config.toml
dataset = "rendered scenes of toy objects such as cars, trees, mugs and chairs"
encoder_arch = "convnext"
encoder_isotropic = true
encoder_dropout = 0.05
encoder_drop_path = 0.1
encoder_num_experts = 32
encoder_moe_every = 1
decoder_blocks_per_level = 2
decoder_block = "sep"
decoder_upsampling = "nearest_conv"
targets = "nearness"
residual_init = "scaled_by_depth"
optimizer = "adamw"
eps = 1e-10
Rows from block 3 of the encoder of a small model that predicts nearness at each pixel, named by matrix and row number. Rows with one number within an expert belong to one neuron, the router's apart. Each number is 128 + 24 x the weight over its row's rms, rounded and kept within 0 to 255. All counts start at 0. Numbers have three digits each. After the name is the row's rms in percent of the matrix's.
After each expert's rows are labels from the 100 images, of 14976, where the router gives the expert most weight on average: "top examples" is what is common among them. Only what is clearly more common there than usual is listed. The data: rendered scenes of toy objects such as cars, trees, mugs and chairs.
# router: router (encoder.blocks.3.mlp.router.weight, 32x128), inputs 64-127
# gate: expert gate (encoder.blocks.3.mlp.gate, 32x64x128), inputs 64-127
# up: expert up (encoder.blocks.3.mlp.up, 32x64x128), inputs 64-127
# down: expert down (encoder.blocks.3.mlp.down, 32x128x64, transposed), outputs 64-127

# expert 27
router.27 072:118129134154119143140108156142134135148118127123141121083115152121134148116155113140109086159120120155157092149150096175118146101154076087125083091113110100126165111125173167140097109099145160
gate.0 176:149137150155126105137163109151153090122119162144134086120147091127124117106092114141071155097083137116105124158107099145174101166136108125147108127116142164138120127135125139129155109124125080
up.0 174:131143148143148084135149101164148102075149150134126100094130102127142113089085118162097143126074107128084118159127118139159119166166088116132136131110103125154134137149151142139149102117128100
down.0 171:117171176104088137132117171084115103133155097104116105106146149128146110094111137105131114106103185128114146161127124161103099123133115164097142132123078125146117146161151143117132100152125117
top examples: count: one

# expert 17
router.17 069:141140146159136137111102151150127119170103119136120139095090166128121104136181111128120128141097092143135085130150119162109135082154113098122114071128121107137167100147160174135101108112138165
gate.0 036:126127142095112107146167152115168140105129108137152091129145087154153141125126155140134156109117165105136165127094142135086114173086122139120101137127119150124084145118136105108146098151133103
up.0 030:126134178091131090140140161130157151137168150118126096151131129087152119115132150097142154093122138125140160122089143120059155149119117140136067116122103129126122147120154124131131122149125112
down.0 031:130143119104157148130117162125132129154143115122139074160097134067132177140125127150106117120144117161149145148118118137111169136147124159149150151139124084107150140173155108116158129152143153
top examples: count: one

# expert 4
router.4 069:126163131174141154117062186114114131135107147110113113086124144131136129139161111135123104154121087123128091107142143168118161073153102089123137093125124118143156093129139144126109098110110152
gate.7 111:144122142148153084105144142143143117142168110148075163159157130142138095100153163151124119130152118119136146163117131125129170093107141157092072135135182138134145119122095152126113125120070139
up.7 115:144123146144156081106141140137142117143164105144081166157165130142141097103153159150121124134154115117137148162120134119128169093108141158094074131136179142137148122124097158131109123121063136
down.7 108:119116116164145132103148136116122143151099102139152130126159177190118140133154132158156121124157132156119127150133082118153140165108148136147132130120103132116147138091132134111075128148114174
top examples: count: one

# expert 20
router.20 082:094125085125125133137111137145092119126101129171160137141130162121155128144148122139105137140100181140141132161087135123069109129156139080141146194149174133106090079153120126143136122113130129
gate.0 036:161159159148133144125122101102151122105114150104080088164164117138096143139097134171155119103141112089121152125173132138137113135157083134126120098122103105165149145101100130154112135117087125
up.0 029:167140119176153144128128122090130131116121183116121125149142130167114105152108126161121141115122122118104164101139127170118136145152090152105108117111089119140135140119139164070113163125093142
down.0 027:106130110122123122146146092109174141137105121141116147089140107113123116097119140141188111172110120137116114144117174104137152132147108141155105133091136106136134112106161165146122147110107119
top examples: count: one

# expert 15
router.15 073:131134150168151139120086159155121117162102102102135134086108138108133123119158106137119163134101107137139079139149101181117158092148115117124141064121133114135163102124165177144111132102139141
gate.0 059:118086101100094160091102118106128113129162130138147181112148119144118118110121137082113160116116130119139086107128213099102111174104123108122115144153141171116113134108121113145125114160133126
up.0 050:161082114114127136155082096133132126150145108126138133114096091156158109134133141073112125140106121131122127119150116130107174169124144107113168084156140125112144138123124141128106165111148132
down.0 046:117123107110104144106150131143132148089120137107128173074150147086105108103132152126090098108157123089133122158102150167152169167110142158174150139110061108144083090113123145098089087125124117
top examples: count: one

# expert 5
router.5 077:106146101162126141100118141089129149140125134133121132120097149100122111105141106113119085119113106163138083158139108155102143089133140115109153101102130117131148094154156165173120087122138142
gate.0 099:170150075158145107119171084120148132101106133086135157139159102092125165138098170086130112099153128112132104124117102148112106126073151123117159120101117194101132112156129107110187132141107111
up.0 098:153169091162144109109173098116153129110099132096149167146139101106128162137096153120116083117117135121127099130113102146101110113076141124131185124098098197078127131152118109103176111134121115
down.0 101:173102122170089109125117107120146115123120092148104174132083130117149122120127164132183113093143132143090121159068107168146106104106124108105133119107152130140112135121166092149166142139138149
top examples: count: one

# expert 13
router.13 121:110121172149096131137125145171141160164145158137066137129134100142135150105098134172132113169120134120103123151144129122113132187086108146118142170145082095089113149111084123136117166078149074
gate.7 105:111100162133100128111083149171111178159146167141131161142134156146115150150117141143085136146102139107161130112130109071085086158130092149128133088179126123118117048114115148123137149083129134
up.7 100:124135127140139128107137106113132108115095109099115135103171113122171111117159107132155114137157101145085133115126091121126176091141168114100127164176111131101168179134119114158118134123119124
down.7 101:103120140144100148120126118163141098093098135171110145133130142099131127119103187144122107136159129077120081103111135132122183153092138131140131173186149140191110118111105126114124154133105111
top examples: count: three; blue object

# expert 31
router.31 100:129102116121077175152140136126120091113099135150150091129180093121149137110140105134109129127100160119134119111096119113154165089113148096136145143137102197122132115074131092141100120099120119
gate.0 103:138118145135110162128098154165102066144123113125136126119164103140184165140151089086066109135110152135123143122123110100127128145101160097149119114106147135182105077103152131153105093098137108
up.0 087:131110136131140144113150104153147129123173123128125108131145062122123122172111137118122134075123125162153153115136103157176117143084159081139124095092148124140086103113167110159125185114154065
down.0 113:137142130108098160126100171147110076166127141150112111105136107130137112104132131109122112048137165117134127141111130190104118126181120127070111068120148106135083126124173134120106143149152111
top examples: count: one

# expert 25
router.25 072:144143122147143132140065172145147134162105094103138148086112145130133112138162115146137133155119101136140108120140101199141152096148104104118120079119119112130161098142177171141121087119148139
gate.0 031:072130110106139149120190110114139124125106110138148110148144150117121160080068146120121122120138149086163112114099151111111103148107159152126156125125173098123079134135137177131128171129118112
up.0 029:161105140121097115195049147128126129121136122119110137136119124124129108162162102158126143152149082192093134143152118149145141105124133126132093144119072146146135112118116081121124091147156144
down.0 030:101116104103145127136168113101081130107148141144149102112113163143086085155106128112115106101116136116150126097175127144104135140117116123141073153117129141136104108112125163139158136144150081
top examples: count: one

# expert 19
router.19 107:155119152116152108136085164112115117126139132138114145120172138115157146161154108133111084159117112123057107139177122136130149129108115169120101144107106107113158089145126159122102085088150131
gate.0 096:140081109092158131131103121144149115086147121137101138152154118129143114083176158165148128147076150120111074110141125118109117157115126138113131117126115142114099136138121094117134122123153141
up.0 100:126168118171105145146168145096113136170112138143158115119107157123118144161072099094111116116171115117143167121120128131136134131140124122155125151140134102130151113097123158133117149123108125
down.0 100:169086095106127133103112148080097130103119130143124152138114117147147115148127188134130156142122144136144088152157120150134113128122087118136142168111153184136150112136114119108122115102157126
top examples: teal object

# expert 16
router.16 134:100135138121080127116133090165100122077150139114084086132120102144125134137102170130128159099116182145167148127152122170165134146125122164142117111094123093145095127117129126128145120130122108
gate.7 093:093152140107104140169127162133114125089149094127117098114131144136084147147138126077102114152157135163149126125164109162103151110133107087120116157138135129153130154141128130101145124143100114
up.7 097:170113103117158131096130127127105095164109133151140150126122105129155160122121110130112123120076167080134152101053107147148105189134137124143140113120108129119087106116112139144100116136152167
down.7 098:130158098110146099184131163094172129125120123125112138132100131132111118103136162139132114104164141146071122109147145144157137157160148171122135099115110124148099110120135113143188139135080136
top examples: count: three

# expert 0
router.0 146:140106138103176129125114095101108126160085147137204141132141150139079112165089117106102114131139123121124120120099115113098094149089158136126096129157127167111095106128097141145130124147152163
gate.7 098:146081134124128135131143138139126148172151152103126150142125146118115147099138126116138155157123112143161106164084194116145135121083111138123096168124118113095103159100116102139145130175167150
up.7 094:150134098155088109146107144125113069135131116120154160092115099146112139151140146123105135122110105136127142132116163123124147164130129127077127159133107143110159089127152115154145147177131146
down.7 089:113127107138103066128176104153143132078117095124127140112122152132095129170171165155140120110100157114092107095134121110130128093119138085120165149144129108128137107148144147171167129113113097
top examples: count: three; light from behind the camera; white object; purple object

# expert 8
router.8 115:126150099148144113150120145126105108110166090153140122144079095169108114091179146132143137130132130126115124144126132084102149094147141168123143134117121117138116135153115136118134152140106059
gate.0 100:129158093129163146145155116101109079087111129092121093114101140140118106108134125093138117163101123136141143160107143128196139094163110158176115093130144135115115129156172108118138099131136098
up.0 101:125142149116087102115105151164137176144159130151135147123138096123125158153126153154123148102167127134124138094152107133055119146100148108088156172116100120125149119105080151139122129118120160
down.0 101:137163161167114114092116093139129088134147105130131119126113134125153068083134113077134159123151129172169157142108128121103088145024089155129160125139125119115159123133136117105145114156131119
top examples: count: three; red object; orange object

# expert 29
router.29 068:141152125159122154129087174131135110157122148118135127109102158105144111151164114112129124150124093136098103138137125146120146080143106101110169096117111090128153111126166196133072114111136158
gate.0 078:085142145125128145101177112151098133151118090131143160111177078130117108134116121135144135138153122132125124141145153123151146152142125127130168143108117189128109143141085133134132117148164116
up.0 075:160145175096136131102108157115097172111177168099126103124088118122095152156134123138160133132129095151126175126119120186126083107182083129156143135117082110137159164156129139149155117121131153
down.0 067:111113090095092124127132127118132098112109152177127110152123147159101151139087124110146076167105167126128108087153154126051134142129131148090119157143153108165109139104146122121158160110115164
top examples: count: one

# expert 12
router.12 072:132152109150134164082095137142128094167100119095137112084100148135128112120164105117133111148123081119119092113123126166125150085150132112110154081089097119134173109141166171109099111117140156
gate.0 144:167138137135135141118114141091117097143087181161167140106174118112119164100144114115121100148120125102114142063102112133115111126114130094140135139130105145149123151148132132091093134141144120
up.0 153:085113131129114140138148119173151142119159082104092137142086131149129114135130135160137155114144136173153113174142136126146141141133125165142128134138132117078120124098128107154145126123128159
down.0 145:122071103105095117166133117107147124143113144132131116112126145149131136143098162115162117094127130171107115127174165163137100178125116104104134133150123112111107102101108155148106125159090102
top examples: count: one

# expert 21
router.21 135:156142104108148115126168152118112133121139094142102160165155142142169106163101126110150145057150124122117081114151127081117085173168141134114132127122104128123123129135121144148176164169109167
gate.0 110:075118116140120164143132113153188144108100101094167096130112109134119101159109127112133135129083150153161157166113126137141104144125140104109133140116172143087118107115151110128150122144121116
up.0 114:109132129153139108128153098122170147112107108114133101136161121143133102132141138104120112131097135143185171120107110155115121116170113063098133159133148107134125113117141119154122072129107125
down.0 108:157133131144164070129136137131153118102101164123111101134099111091094110124091089094112116168145113102142172102124144088110106081126115134143104104156109123174078138155136103184108083138112084
top examples: count: three; orange object; red object